{"horizontal_flip": true, "num_classes": 2, "encoder_activation": "silu", "decoder_activation": "gelu", "decoder_blocks_per_level": 1, "decoder_attention": false, "init": "kaiming_normal", "beta2": 0.99, "learning_rate": 0.0026, "precondition_frequency": 25, "max_precond_dim": 1024, "max_steps": 5100, "batch_size": 64, "decay_fraction": 0.3}
Rows from block 1 of the decoder of a small segmentation model, named by matrix and row number. Rows with one number belong to one channel. Each number is 128 + 24 x the weight over its row's rms, rounded and kept within 0 to 255. All counts start at 0. After the name is the row's rms in percent of the matrix's.
Before each channel's rows are labels from the 100 images, of 14976, where the channel reaches its highest value: "top examples" is what is common among them. Only what is clearly more common there than usual is listed. The data: rosettes with rotational symmetry. In brackets: how many of the 100.
# convs0: first 3x3 conv (decoder.mid.1.convs.0.weight, 192x192x3x3, each kernel summed), inputs 0-95
# convs1: second 3x3 conv (decoder.mid.1.convs.1.weight, 192x192x3x3, transposed, each kernel summed), outputs 0-95

top examples: pinwheel (92); seven-fold (31)
convs0.106 094 [143 120 108 164 164 116 153 153 105 125 119 140 110 149 137 135 137 143 162  85 137 116 147 117 139 112 134 126 111 147 157 150 143 138 121 139 165 108 100 165 148 172 113 105 133 136 121 104 130 134 137 149 149 124 106 151 126 110 118 155 136  97 118 222 110 130 132 128 149 119 157 117 161 123 123 108 144 136 137 185 142 125 142 160 109  91 124 162 131 156 139 112  87 154 141 104]
convs1.106 077 [105 178 127 128  85 114 117 113 138 170 143 145 168 161 120 161 122  91 175 153  97 109 108 150 122 144 105 135 161 134 132  96 132 152 157 120 151 131 153 112 131 128 106 146 134 130 175  80 133  92 115 106 168 128 109 132  86 170 116 140 161 140  81 110 119 119 133 122 114 118 131  60 134 171 100 152 139 154 118 135 112 181 126 127 184 125 156 139 138 130  90 108 110 119 140 152]

top examples: pinwheel (96); six-fold (47)
convs0.35 108 [115 110  99 172 139 115 130 133  86  95 142 123 111 133 188 145 126 125 103 105 155 147 164 194 121 117 166 116 115 111 146 155 142 118 167 117 125 141 153 127 136 161 141 114 141 127 119 146 148 131 156 146 129 134 116 134 103 146 113 150 162 136 151 160 124 103 132 114 162 123 127 160 119 117 154  87 134 130 163  91 111 138 144 133 110 127 149 202 148 128 129 177 146 132 124 110]
convs1.35 078 [161 165 125  95  64 156 153 119 129 125 147 153 150 128 127 142 139 126 175 119 108 127 118  65 129 150 119  92 134 153 110  99 142 154 137 135 136 113 129 153 139 112  88 165 167 116 152 117 146 114 116 135 133 156  98 143 117  99 144 108 101 140  93 150  98 153 139 152 104 104 126  58 126 151 115 117 124 148 107 167 166 147 112  94 185 121 113  93 117 155  95 120 101 158 123 117]

top examples: mirrored (88)
convs0.115 088 [105 111 149 125 145 107 187 110 148 107 138 173 121 162 100 142 120 138 139 189 128 159 111  92 124 140  73 108 116 120 105 135 143 155 136 110 137 123 129 127 149 141 124 124 121 146 132 131 175 153 119 143 144  97 123 151 138  95 115 107 135 131 173 103 137 155 115 119 133 138 114 123 123 157 154 121 106  77 166 138 135 150 111 132 106 131 179 109 140 119 122 141 137 112 172 189]
convs1.115 095 [150 195  84 132 132 156 106 132 115 112 132  87 136 127 119 148 157 112 198 124 109 126 139 106 109  89 134 153 122 145 148 118 124 115 118 168 117 161 104 148 118 103  87 124 125 116  98  77 134 198 109 111 110 155  92 133 129 128 138 109  56 159 116  72 121 127 106 148 144 112 143 139 172 152 152 138 109 135 107 106 119 124 123 120 127 139 115 131 142 132 139 127  84 108 118 115]

top examples: pinwheel (93); off centre (66)
convs0.172 098 [142 136  91 170 130 102  95  91 146 134 151 139  98  88 110 118 108 127 123  68  98 125 136 137  99 113 130 111 132 131  99 120 137 105  83  66 111 105 146  98  88 176  93 118 149 102 121 101 140 108 127 126 118 111 124 155 150  85 134 168 142 138 147 111 122 108 131 112 129 102 116  95 150 117 100 113 115 117 126  95 127 136 100 119 119 124  67 148 103 145 100  96 154  69  91 136]
convs1.172 115 [100 147 144 141 146 135 103 101  98  85 159 151 150 164 168 102 118 124 101 128 125 118 127 182 114 125 155 113 131 108 113 152 132 105 127 130 117 129 103 117 141 152 138 179 102 124 126  99 138  72  91 129 160 128  85 114 121 183 139 114 121 124 106 135 109 101 125 117 155 124 171 169 159 139 101 129 145 130 123 126 149 120 147 150 125 153 109 135  68 140 123 108 117 104 147 152]

top examples: mirrored (84)
convs0.23 079 [152 140 132  79  95 137 143 125 180 105 143 158 122  74 174 105  98 125 133 119 103 138 189 133 113 118  97 114 137 104 121 144 150 126 127 123 158 127 120  91 141 100 111 103 115 145 120 119  97 127  97 145 121 113 117  96 139  96 153 111 121 146 152  89 158 102 107 119 171 111 140 119 104  91 117 158  93 123 123 179 116 117 139  99 151 118 110 161 118 115 106 113 118 135 141 150]
convs1.23 105 [161 117 102 152 126 139 128  88 168 156 107 120 100 140 119 126 180 128 152 101 143 105 136 146 113 105 166 114 123 131 132 102 103 124 124 141 128 162 116 136  60 109 112 162 145 100 123 108 127 175  84 138 111 154 102 152 172 123 131 154 111 122  95 179 120 152 133 145  78 103 144 131 120 143 109 128 138 160 194 121 115 139  89 125  69 139 142 122  99 142 142 112 128 162  86 134]

top examples: mirrored (83); dark (42); ten-fold (33)
convs0.151 094 [143 137 135 127 117 182 165 102 162 104 158 154 128 121 105  97 155 141 156 170 118 158 153 127 109 115 115 120 133 137 113 135 127 130 142 165 190 157  70 127 120 158 172 153 116 160 150 131 148 143 152 144 113 138 120 149 153  91 132 138 134 120 103 124 149 143  94 133 140 151 141 145 102 115 121 147 126 144 132 171 125 163 129 153 129 110 136 138 147 175 135 120 146 148 124 153]
convs1.151 083 [138 152 143 122 109 115 131 152 122 123 138  93 117 150 158  94 173 123 128 117 100 121 132 170 148 181 113 115  93 168 149 121 147  76 162 159 174 107 150 127 129 119 101 131 111 121 178 152  96 158 133 139 139 131  81 142 105 158  99 111 115 133 102  89 136 131 116 124  91 136 137 114 192 173 140 117 107  73  88 128 101 157 125 134 140 124 124 138 173 117 157 130 125 128 107 160]

top examples: mirrored (86); dark (36); ten-fold (31)
convs0.5 095 [150 134  97  74 166 129 130 125 122 106 137 148 142 135  89 126 110 115 163 128 119 108 104  70 134  78 102 128 119 111 112 115 145 138 143 109 135 126  83 143 120 126 120 168 151 158 125 123 195 133 133 145 108 113 135 102 115 104 173 180  96 151 147 103 136 106 106 164  97 114 142 114  69 106 138 170 136 140 109 137 112 109 151 130 155 137  86  60 169 158 147 119 171 108 101 121]
convs1.5 087 [136 119 116 155 138  99 108 142 152  91 109 115  79 137 109 177 159 107 133 131 142 152 122 209 159 128 169 135  95 160 101  76 118 129 169 153 116 157 151 123 147 121 130 175 156 115 147 102  81 136 148  95 122 142 118 182 152 137  91 128 139 145 105 103  97 127 112 136  93 179 139 121 147 145 160 127 171 122 147 138 113 104 162 172 119 125 139 164 108 107 128 141 126 143 113 137]

top examples: pinwheel (91); seven-fold (31)
convs0.9 079 [102 146 116 120 106 107 132 118 108 158 174 148 175 116 126 169 124 129 119 148 110 135 122 136 124 111 132 178 143 134  99 155 165 116 118 141 136 109 115  93 108 161 138 142 132 166 127 138 166 141 147 120 163 138 179 113 160 147 133 102 117 136 140 136 140 138 126 129 123 136 101 118 135 139 152 181 163 137 118 125 162 140 144 104 146 125 194 106 128 111 116 135 216 130 135 176]
convs1.9 077 [175 145 172 113 154 158 117 145 116 147 134 163 119 137 141 174 101 107 105 117 110  89 125 160 125 178 135 104 159 102 116 130 123 116 120 115 127 125 130  98 133  99 104 170  97 132 160 149 103 138 146  98 148 119 126 143  97 111 119 120 172 146 109  81 149 136 120 111 133 145 127  87 151 152 122 137 125  96 106 140 145 159 142 121 141 166 149 140 154  99  99 112  92 101 102 154]

top examples: mirrored (77)
convs0.79 107 [178 154 101 123 145 161 147 133 167 105 124 137 151 133 140 115 140 116 178 171 115 151 160  96 124 136 124 124 137 141 126 111 138 127 121 149 167 146 127 121 127 153 146 108 114 149 132 101 120 172 121 125 138 159  93  81 152 109 177 129 106 130  99 117 156 144  94 144  88 110 156 148  76 140 148 181 108 168 102 160 103 157 121 156 144 175  68  94 146 178 122 127 146 172  90  93]
convs1.79 076 [141 120 109 117 139  99 112 123 143 100  97 138 109 128 111  19 155 137 149 139 111 107 160 130 115 152 143 134 166 116 163 147 104 141 127 165 187 119 110 104 110 141 114 129  89 116 104 144 104 129 162 152 115 105 114 149 134 151 107 117 130  64 137 118 162 149 131  85  96 142 129 114 139 164 122 145 138 122 102 102 162 117 141 112 109 136 188 191 114 124 172 125 148 174 114 121]

top examples: mirrored (86); ten-fold (32)
convs0.100 101 [117 111 101 162 132 126 104 142 106 128 135 117  77 122 137 157 135 125 107 143 153 156 136 160 106 123 135 105 138  79 126 122 169 113 111  88  99 142 140 102 141 141  99 122 134 121 164  98 160 107 180 107 130 174 117 126 114 114 119 130 104 119 103 157 137 103 123 129 144  89 129 113 169 140 117  70 147 104 122  79 160 105 160 121 110 123 120 146 127  92 123 156 119  94 127 138]
convs1.100 103 [174 166 122  78 141 117 116 135 147 137 133 120 155 136 135 126 109 129 198 140 149 105 141  57 126  83 117 110 146 148 107 124 114 160 151 148 162 124 103 132 106 103 146 148 128  96 175 121 154 130 133 140 109 152 129 112 102 143 121 100 111 151 134 117 105  66 118 115 120 160 119 134 133 128 132 136 163  95 122 109 121 132 107 101 126 127 114 105 139 156 149 150 116  89 161 139]

top examples: mirrored (86); ten-fold (38)
convs0.173 074 [119 127 133  79 129 118 112  98 153 130 108  94 103 135 115 110 137 145 128 127 118  94 132 160  93  93 122 134 153 128 134 109  97 129 117  61 103 169 170 118  99 132 124 136 117 128 102  95  84 125  97 121 133 148 108 101 181  91 131 136 142 142 129 119 126 170  85 125 155  95 117 110 125 136 111 125 121 106 116 129 100 125 102 133 131 131  74 148 120  91 112 103 109 123  93 149]
convs1.173 123 [113 123  99 143  91 154 113 119 156 123  67 135 125 101 112 120 108 164  89 138 175 106 139 152  89 116 178  88 117 131 110 130 134 131 130 151 105 157  93  87 124 135 138 129 107 111  83  99 139 152  97 131 100 152 100 137 128 128 108 136  73 133 127 157 110 132 143 182 121 149 149 134 145  90 106 129 121 103 213 139  92 129 157 127  67 143 136 158  99 119 116 106 112 127 155 150]

top examples: pinwheel (99); ten-fold (40)
convs0.189 083 [ 98 115 149 120 133 140 143 166 113 163 133 126 129 147  82 112 180 116 158 123 103 129 110  66 103 125  89  87 129 122 104  93 131 111 134 123 121 127 166 134 127 119 112 109 119 141 125 107 135 150  55 120 141 146 130 111  94  99 126 109 125 144 122  80 123  77 121 128  51 102 115 111  88 107 114 123 106 150 113 142 134 139 109 125 109 147 159 129 124 124 129 105 108 102 141 153]
convs1.189 104 [118 127 121 129 145 143 104 158 132  69 129  83 169 119  75 147 104 139 135 144 154 123 175 191  86 108 147 133 136 140  66 165 133 176 117 147 110 132 116 125 154 158 141 122 130 119 111  97 138 145  88 107  43 124 123 101 149 138 135  71 126 103 134 134 120 120  98 119 136 129 120 124 126 150 125 122 125  95 167 124 104 139 148 125 120 138 130 153 102 107 147 138 127 108 146  95]

top examples: pinwheel (100); eight-fold (36)
convs0.105 104 [140 143 123 118 113 144 121 100 169 164 104 126 160 133 187 106 131 167 138 138 126 158 136 147 136 153 105 117 183 172 141 131 173 131 142 126 117 162 103 120 132 102 115 145 142  91 107  85 134 135 123 116 140 144 130  97 130  96  99  83 122 118 105 138 126  54 165 139 123 110 159 154 140 131 129 119 152 142 135 127 100 135 136 105 108 113 108 141 106 132  94 152 101 158 160  80]
convs1.105 114 [ 97 100 141  59 105  82  94  85 103 155 139 145 117  67 145 117 147 137 150 160 106 108  99 167 157 126 149 161 108 123 149 133  99 104 140 126 141 145 102 108 109 109 107  97 139 135 117  99 132 120 140 156 140 136 110 104 139 146 104 128 125 109 137 139 164 155 123 116 122 110 110 137 154  92 164 117 117 122  96 121 152 120 139 161 147 113 121 109  97 131 150 103 126 144 106 150]

top examples: pinwheel (98); seven-fold (42)
convs0.128 103 [138 150 122 173 128 101 118 112 125 154 142 110 151 135 137 178 153 143 146 172 164 158 144 138 151 128 133 158 158 138 167 150 149 145 148 143 124 144 137 120 133 124 147 115 126 146 184 126 144 133 189 153 161 137 126 156 131 172 121 110 148 155 148 130 123  95 176 117 102 125 142 140 169 121 149 115 141 128 128 110 163 134 154 165 139 117 133 180 140 132  88 150 161 116 149 144]
convs1.128 073 [173 114 135  74 113 152 133 120 148 103 113 115 118 143 164 151 138 132 185 132 103 164 140  87 121 138 113 104 142 172  98  74  83 129 152 139 100 132  82 133 102  92 111 141 176  91 141 122 116 161 136 149  84 180 112 141 152 116 162 123 107 111 107 156 127 148 150 113 145 103 130  97 112 137  92 162 146 170 102 124 171 137  94  89 130 108 148 109 111 159 126  70 121 160 113 128]

top examples: mirrored (81)
convs0.109 088 [102 121 122 127 143 109  74 147 127 134 116 137 132 127 123 114  75  91  83 131 135  86  80 178 130 162 127 118 137 129 151 112 167  94 133  82 122 170  85  75 100 118 127 142 127 117 112 155 113 105  77 108 113 161 126 133 109 142 132 109 110 114 145  99 128 106 151 148 140  97 127 148 158 110 129 104  97  84 148  74  98 171 106 128 101 132 111 140 124 109 127 134 147 136  73 116]
convs1.109 106 [132 149 117 137 110 132 127 120  99  96 115 145 113 164 142  43 122 116 123 118 131 153 180  82 139 123  84 137 129 156  94 125 125 134 132 136 117 115 108 148 150 152 158 158 155 104 144 169 137 144 107 157 145 128 145  71 142 105 134 110 136 100 116 101 116 117 180 126 151 141 142 117  94 157 120 122 125  93 114 132 143 131 110 103 137 104 143 127 148 113 110 141 135 112 179  95]

top examples: mirrored (79); four-fold (62)
convs0.24 083 [140 111 137 113 134 145 162 118 107 103 146  95 115 114 101 109 151 124  87 123 114 122  95 103  79 145 166 119 113 133 111 107 121  76  88 142 112 149 168 127 119 121 109 136 119 112 103  99 134 109 136 120 119 114 105  97 143 122 125 153  82 144 128 112 101  84 111  94 119 209 123  96 141  93 111 125 103 114  81 140 144 155 122 156 116 148  92 149 134 125 125 117 122 154 112 108]
convs1.24 110 [125 155 101 159 118 115 118 122 162  90 100 119 111  96 118 113 123 112  90 146 122 138 112 172  97 107 157 104 140 100  58 139 140 143 118  87  74 139 105 129 141 137 131 138  74 146 102  85 169 124 126  88 146 135 117 148 168 141 119 109  72 120  68 144 113  94 133 150 154 129 123 101 156 134 102 130 130 142 160 123  99 105 180 149 115 125  92 141  80 123 140  95 105 122 122 138]

top examples: pinwheel (94); eight-fold (33)
convs0.153 071 [112 121 109  89 124 120 122  95  98 117 104 110 132 107 220 160 127 126 111 191 133 149 143 109 165 128 171 139 121  98 141 110 117 139 135 170 128 155 109 119 130  85 128 135 147 141 126 117 109 102 125  92 143 125 144 116 107  91 132  84 113 108 140 129 139 103 133 154 162 206 174 146 137  90 128 146 108 129  96 117 148  98 106 130 133 122 142 115 124 156 133 126 126 119 182 101]
convs1.153 091 [ 97 113 138 107 128 111  89 122 121 122 131 154 120 107 137 133 100 108 109 159 140 148  83  96 156 103 148 130 120 105 133 118 149 118 125  92 155 131 134 125  92 137 104 121 158 140 115 106 148 127 139 176 101 130 135 142  96 122 129 132 112 124 109 131 159 143 135 180 137 163 147 116 135 126 127 108 154 171 116 146  82 139 112 134 112 115 111  85 107 149 148 144 116 148 103 109]

top examples: pinwheel (77); dark (35); seven-fold (32)
convs0.63 091 [142 129 112 116  86 106 141 141 118 155 131 130 144 146 151 127 125 127 133 118 107 137 148 142 157 114 116 118 127 113 168 127 140 122 121 168 133 132 202 147 133 103 127 129 131 113 146 160  96 139 128 127 111  29 105 152  78 155  89 160 119  92 139  98 130 125 121  91 119 156 139 132 103 143 117 158  82 102 154 137 169 155 114 152 121 134 183 147 135 130 100 162 187 119 144 164]
convs1.63 101 [110 110 109 183  84 144  91  99 128  84 112 157 126 158 147 105 138 103 181 148 107 137 130  93  63 153 123 126 107 144 152 133 108 106 128 151 127 111 122 112 134 120 102 118 137 151 161 103 154 158 116 142 146 201 142 127 119 135 120 110 105 101 109 136 143 139 169 109 126  81 139  85 133 114 148 135  87 141  96 137  93 120 101 135 182 132 140 129 115 137 126 101 119 155 131 151]

top examples: mirrored (87); nine-fold (34)
convs0.80 082 [156 143 108 158 104 112 122 130 121  89  77 137 123 127 182 164 145 143  85 145 124 165 144 104 136 108 116 154 144 127 146 141  97 112 120 166 139  92 184 136 119 137 113 127 104 128 135 106 122 158 154 100 118 194 116 113 149 137  87 166 141 142 109 148 140 155  94 114 136 138 132  91 138 156 104 149 129 156  86 108 125 126  98 121  97  83 139 172 125 105 109 129 135 196 143 133]
convs1.80 102 [120 145 119 106 163 129  95 108 122 124 135 143 141 166 172  60  99 112 143 124 160 140 151 106 117 124 118 167 123 150 118 155 141 153 137 123 184 100 118 139 123 178 137 159  92 139 159 115 142 155 149 153 155 135 141 118 132 135  95 170 136 110 143 156 145 147 171 129 113 124 157 123 123 155 131 142 145  92 136 104 120 147 135  81 132  96 138 149 135 126 132 126 128  86 146 140]

top examples: off centre (66)
convs0.169 096 [171 132 133 141 172 105 149 122 170 107 137 135 114 119 125 146 117  97 115  95 106  90 126 125 133 132 123 142 143 124 112 137 112 114 114 127 123 126 125 108 136 132 100 130 106 140 119  85 151 128 110 138 117 132 143  89 110 127 114 137 140 107 101 152 111 131 117 101 111 122 149 132 156 128 100 163 110 119 101 116 115 165  96 135 140  72  74 158 106  76  70 107 124 134 124 124]
convs1.169 094 [114 164 141  96 168 137 107 140 142  91 128 154 163 162 144 115 102 111 130  97 135 109 122 130 123 151 163 101  99 137 103 107 134 154  92 126 141 123 122 129 125 133 108 172 143 128 108  98 127 119  90 126 107  96  65 129 133 130 152 121 118 165 104 144 169 131 132 120 144 147 168 111 144 142 104 150 149 138 131 129 181 113 146 135 134 123 114 128  63 164 131 128  76 189 154 166]

top examples: off centre (60); dark (38); ten-fold (35)
convs0.33 084 [113 121 111 146 106 123 144 146 115 100 107 117 147 117 107 126 124 166 120 118 115 156 150 105 118 146 183 163 157 147  94 133 134 127 130  98 140 136 105 148 134 133 147 117 142 167 154 161 110 147 122 160 142 101 161 165 133 127 106 124  94 118 120 106 132 176 135 124 144 129  90 111 142 114 120 169 136  74 106 127 163 137 140 145 129 129 159  97 148 116 136 111 156 114 131 111]
convs1.33 100 [111 138 108 114 110 132 143 113 127 155 109 130 112 131 115  89 125  78 112 143 134 140 114 172  97 170 117  96 134 103  89 141 102 157 106 115 137 137  98  74 156 157 148 117 127 146 147 150 130 121 134 109 142 152 106 162 125  98 122  83 104 142 118 117 109  94 119 151 174 152 150 180 118 172 104 128 144 151 138 111 103  83 117 102 109 173 154 122 109 142 117 122 142 162 125  90]

top examples: mirrored (94)
convs0.191 098 [126  98 120 126 152 105 158 173 144  93 128 144 132 121 166 154 138 132 134 141 161 131 133 133 134 151 164 133 148 156  87 134 151 121 128 147 131 138 155 147 113 132 141 113 136 147 170 156 128 138 124 117 154 116 142 153 126 109 119 151 126 126 139 170 116 154 132 103 146 102 159 109 174 129 152 122 157 125 154 125 191 114 119 150 138 100 153 149 156  94 104 148 127 100 138 171]
convs1.191 101 [134 162 136 135 139 162  58  97 131 165 114 107 126 129 144 149 103  96 147 154 110 107  97 109 138 139 152  96 112 135 163 119  82 115 151 113 120 130 129 141 134  58  71  84 114 152 128 102 125 143 119  93 127 125 140 153 106 136 109 166 124 160 113 120  84 111 128 165 149 123 174 146 161 132  90 169  94 155 148 116  97 168 150 111 126 131 155 133 129 102 134 111 139 154 138 129]

top examples: pinwheel (77)
convs0.130 109 [133 144 118 163 134 127 102 140 128 115 145 131 111 162 144 154 140 173 158 144 171 135 127 165 149 116 187 112  97 150 146 147 145 139 157 129  74 143 167 135 117 121 167 116 158 111 160 174 121 146 166 121 154 125 167 142 148 150 168  90 147 155 125 153 154 147 181 138 130 142 155 126 173 133 127  97 141 130 140 125 152 130 112 125 164 120 185 130 130 151 156 149 118 105 147 122]
convs1.130 081 [194 147  96 114 144 109 148 128 159 144 146 158 128 136 119 152 109 151 166 117 137 125 132  99  85 123  85 105 140 105 141 111  95 145 133 131 144 166 118 190 117 107  92 148 166 134 115 145 153 124  97 139  86 124 146 139 162 138 127 141 125 132 151 119 124 115 125 122  84 185 144  71 134 149  94 168 140 153 106 168 158 126 131 129 132 113 131 153 119 156 115 123 145 144 154 122]

top examples: pinwheel (81); off centre (66); seven-fold (31)
convs0.30 087 [190 155 157 127 130 125 134 141 131  94 157 154 144 109 146 163 165 109 128  99 152 163  88  89 151 141  88 121 121 141 148 123  92 135 129 134 112 138 183 172 165 131 124 137  95  93 162 144  99 138 116 103 145 109 108 155 128 160 134 159  99 123 132 137 140 106 173 155  82 140 163 119 120 134 155 139 165 144 123 137 190 130 132 172 177 138 156 100 169 135 137 170 131 124 137 116]
convs1.30 088 [170 116 135 169 133 112 172  97 186 130 143 119 100 126 120 179 135 117 138  86 121 176 116 140 137 139 141 137 128 101  81 116 115 142 111 103 107  98 166 132 100 128  83 129 148 122 114 142 160 157 142 123  80 148 179 137 144 105 157 137 148  92 118 108 145 117 156 118  98 134 127  96 103 158 133 134 143 177  83 113 134 136 134 125 144 124 153 122 121 160 111  99 124 121 136 113]

top examples: pinwheel (86); eight-fold (47); nine-fold (34)
convs0.1 095 [128 108  91 181  89 133 127 115 121  77 116 114 111  90 174 125 152 110  84 120 151 116 145 124 113 162 145 112 114 109 142 135 150 135 108 143 114 121 116 137 137 142  75  99 119  87 148  84 135 117 142 105 131 115 133 153 103 108 127 115 124 140 139  77 107 105 110 112 152 148  96 102 138 113 110 183 143  91 100  77 127 129 148 154 145 139 116 147 118 148  73 114 140 143 130 164]
convs1.1 130 [133 141  89 132 146  92 122 144 111  93  69  83 133 107 134  67 120 158 128 139 109 152 155  90 100 109 154 151 111 174 140 131  75 115 114 137 143 154 103 126 148 130 156 176 123 103 102 130 141 140 109 120 138 135 158 134 153 134 142 130 102 147 110 147  99 101 115 125 137 100 125 164  81 115 128  76 164 114 164 137 117  78 135  95 115 163  91 147 138 127 163 128 129 153 121 116]

top examples: mirrored (87); dark (36); ten-fold (34)
convs0.117 082 [ 85 137  99 149 132  81 121 154 132 133 114 122 117 149 128 131 138 145 133  78 164 118 125 137 152 109 141 122 127 114 109 132 119 143 142 162 135 164 109 116 135 139 149 142 169 152 111 139 164 151 149  95 132 107 115 145 129  99 110  87 116 135 129 139 157 119 126  96 118 136 137 151 119 157 123  93  97  76 154 121 134 114 134 111  78  98 101 163 126 168  94 111 191 155 177 112]
convs1.117 082 [133 158 104 116  96 118 100 152  95  95 148 132 123 139 151  50 144 129 167  99 148 144 147  47 141 149 104 168 107 136 131 167 151 155 106  97 124 153 124 159 157 104 133 123 111 117 125 141 148 175 171 146 162  86 124  91 132 116 103 126 147 160 122 126  99 119 120 130 102 116 127  74 136  88 151 101 134 144  94 129 146 148 118 134 146 106 132 108 112 127 114 113 102 128 142  96]

top examples: mirrored (97); ten-fold (32)
convs0.57 107 [ 85  89  92 150 133 128  82 135 141 119 142  99  94 102 121 129  84 135 123 142  85 138 111 108 110 151 128 137 122 113  75 115 135 115 131 114  83 122 112 103 121 118 112 103 109 145 172 144 154  90 146 133 140 135 154 152  85  99 105 136 152 164 125 126  96 149 125 128 163  95 101 127 144  82 125 131 135 111 125 116 166 152 143 130 130 152 115 114 122 100 107 101 161 105  97 146]
convs1.57 110 [146 153 137 122 167 113 110 144 152 117 103 102 138 141 159  85  93 144 199 141 171 134 152 150  98  75 100 136 124 128 127 165 107 151 173 157 108 138  81 143 139 104 134 138 121 119 121 118 118 137 166 131 107 129 142 133 138 153 153 133 136  95 117 120 153 119 156 120 194  91 156 141 114 138 111 155 125  91 107 137 147 134 125 140 123 109 132 141 108 145 124 141 163 131 144 137]

top examples: mirrored (88); four-fold (42); five-fold (36)
convs0.20 104 [ 99 133 159 137 138 116 190 199 129 124 152 156 147 109 118 138 163 148 125 165 137 162 124 106 125 129  99 142 104 132  99 113 136 140 108 126 169 140 136 153 153 134 102 109 112 135 131 120 163 122 188 143 151 113 168 123  95 145  78  98 141 150 125  97 143 161 115 132 132 122 104 112 120 115 151 119 120 112  95 155 149 138 122 152 130 142 136 146 140 104 154 152 127  83 156 147]
convs1.20 094 [131 153 100 145 100 161  94 117 127 119 108 133 137 120  82 128 138 105 188 119 148 118  96 149 103 119 112 101 138 104  93 123 120 126 137 145 137 115  92 133 135 132 126 165 150 135 151 127 141 165 118 116 113 139 116 148 115 132 141 107  75 124 109 102 105 109  97 131 147  99 143 149 156 170 108 165 136 115 135 100 120 120 137 126 107 116 142 131 112 167 131 151 117 128 121  90]

top examples: pinwheel (83); four-fold (45); dark (33)
convs0.22 077 [100 109  84 130 144 110 131 121 108  78  95 131 154 142 106 154 130 166 151 137 155 140 129 164 160 130 153 124 107 141 117 141 174 119 134  71 127 147 120 123  90 120 123 145 137 110 155 158 102 124 167 122 140 111 134 102 142  95 136 125  94 151 101 109 144 158 138 159 120  75 124  92 101 157 125 109 108 122 105 140 137 110 107 105 112 142 135 156 124 144 161 138 110  89 131  92]
convs1.22 117 [125 158 100 189 158 116 130 134 113 128 134 119 124 137 143 139 116 151  93 153 106 111 104 129 116 110 162 124  81 112  66 153 141 129  99  99 114 162 119 135 142 134 130 157 128 105 113 151 165 138 111 158 131 115 102 124 145 125 126 110 114 124 119 151 131  94 111 125 142 167 117 166 145 157 166 174 193 123 161  97  96 138 152 105 146 136 111 155 136 116 126 150  75 168 108 135]

top examples: off centre (62)
convs0.54 102 [103 138 103 140 134 129  72  81 142 144 163 107 129 141  89 139 121 144 131 131 160 154 150 169 160 144 161 137 131  83 181 158 150 148 144 154 138 168 137 121 124 134 116 144 143 141 113 166 152  93 120 119 132 121 113 184 115 134 154 139 144 173 155 109 121  77 168 143  89 107 109 152 121 137 116 111 115 122 133  98  95 129 131 135 130 115 124 150 129 171 142 145 141 109 137 119]
convs1.54 087 [156 120 125 113 111  83 175 163 114 106 102 111 127 149 167 118 179 149 170  92 107 157 128  98 105 127  93 138 127 153 106 120 114 148 135 137 100 139 110 156 137 129 105 145 199 102 138 123 126 113 135 151 103 136  93 105 162 107 152 114 154 110 103 159 109 187 135  94 136  78 105  54 112 123 119 135 113 163 103 126 164 121 100 104 142 134 131  89 132 139 135 132 105 139  92  90]

top examples: mirrored (83); dark (36)
convs0.114 090 [117 109 152 132 110 127 167 138 125 132 152 119 134 129 185 116 146 125 115 121 103 146 124 115 122  71 106 119 122 129 131 110 110 116 120 156 127 121 155 111 159 150  83 115  80 106 139  71 163 100 126  96 144 141  89 120 119 149 101 106 123 110 107  68 120 109 109 119 126 182  98  94 124 125 103 153 159 129 120 146 134 163 109 107 114 145 116 145 118 132 115 127 103 150 111 102]
convs1.114 117 [129 162  97 150 164 156  98 121 154 105 115 118 138 129  98  63 137 131 109 148 156 118 157 149  90 101 175 136 166 134 128 108 158 150  78 137 126 138 104  97 145 132 162 147  90 139 104 107 101 154 119 127 157 109  76 167 201 165  99 137 123 100 152 143 127  95 131 132 123 155 119 163 137 143 122 156 104 137 197 126 119 154 143 134 102 146 151 153 109 126 148 136 143 135 149 152]

top examples: pinwheel (100); eight-fold (41)
convs0.45 099 [142 159 135 116 115 143 133  90  92 124  95 138 108 132 119 135 134 114 151 129 120 106 163  73 166 112 118 146  96 118 100 128  83 137 133 114 183  95 100 130  96 117 142 163  87 110 126 141 105 127 147 125 137 142 143  74 119 130 129 136 122  91  73 148 136 154 108 141  62 134 117 123  90 148 131 137 121 158 129 114 123  83 132 104 154  99 136  94 152 104 172 155 112 119 144 167]
convs1.45 117 [127  69 175 123 115 103 122 124  90 188 142 126 148 178 140 127 137 110 138 101 119 145 131 138 162 148 101 127 164 139 126 151 140  93 141 116  88 151 170 129 108 112 119 154 117  95 132 110 126 108 127 147 107  98 110 150 137 105 136  91 161 156 179 135 135 129 146 132  80 134 154 126  94 114 146 112 138 154 150 112 121 120 151 161 178 130  89 102 137 100 122 128 114 136 110 138]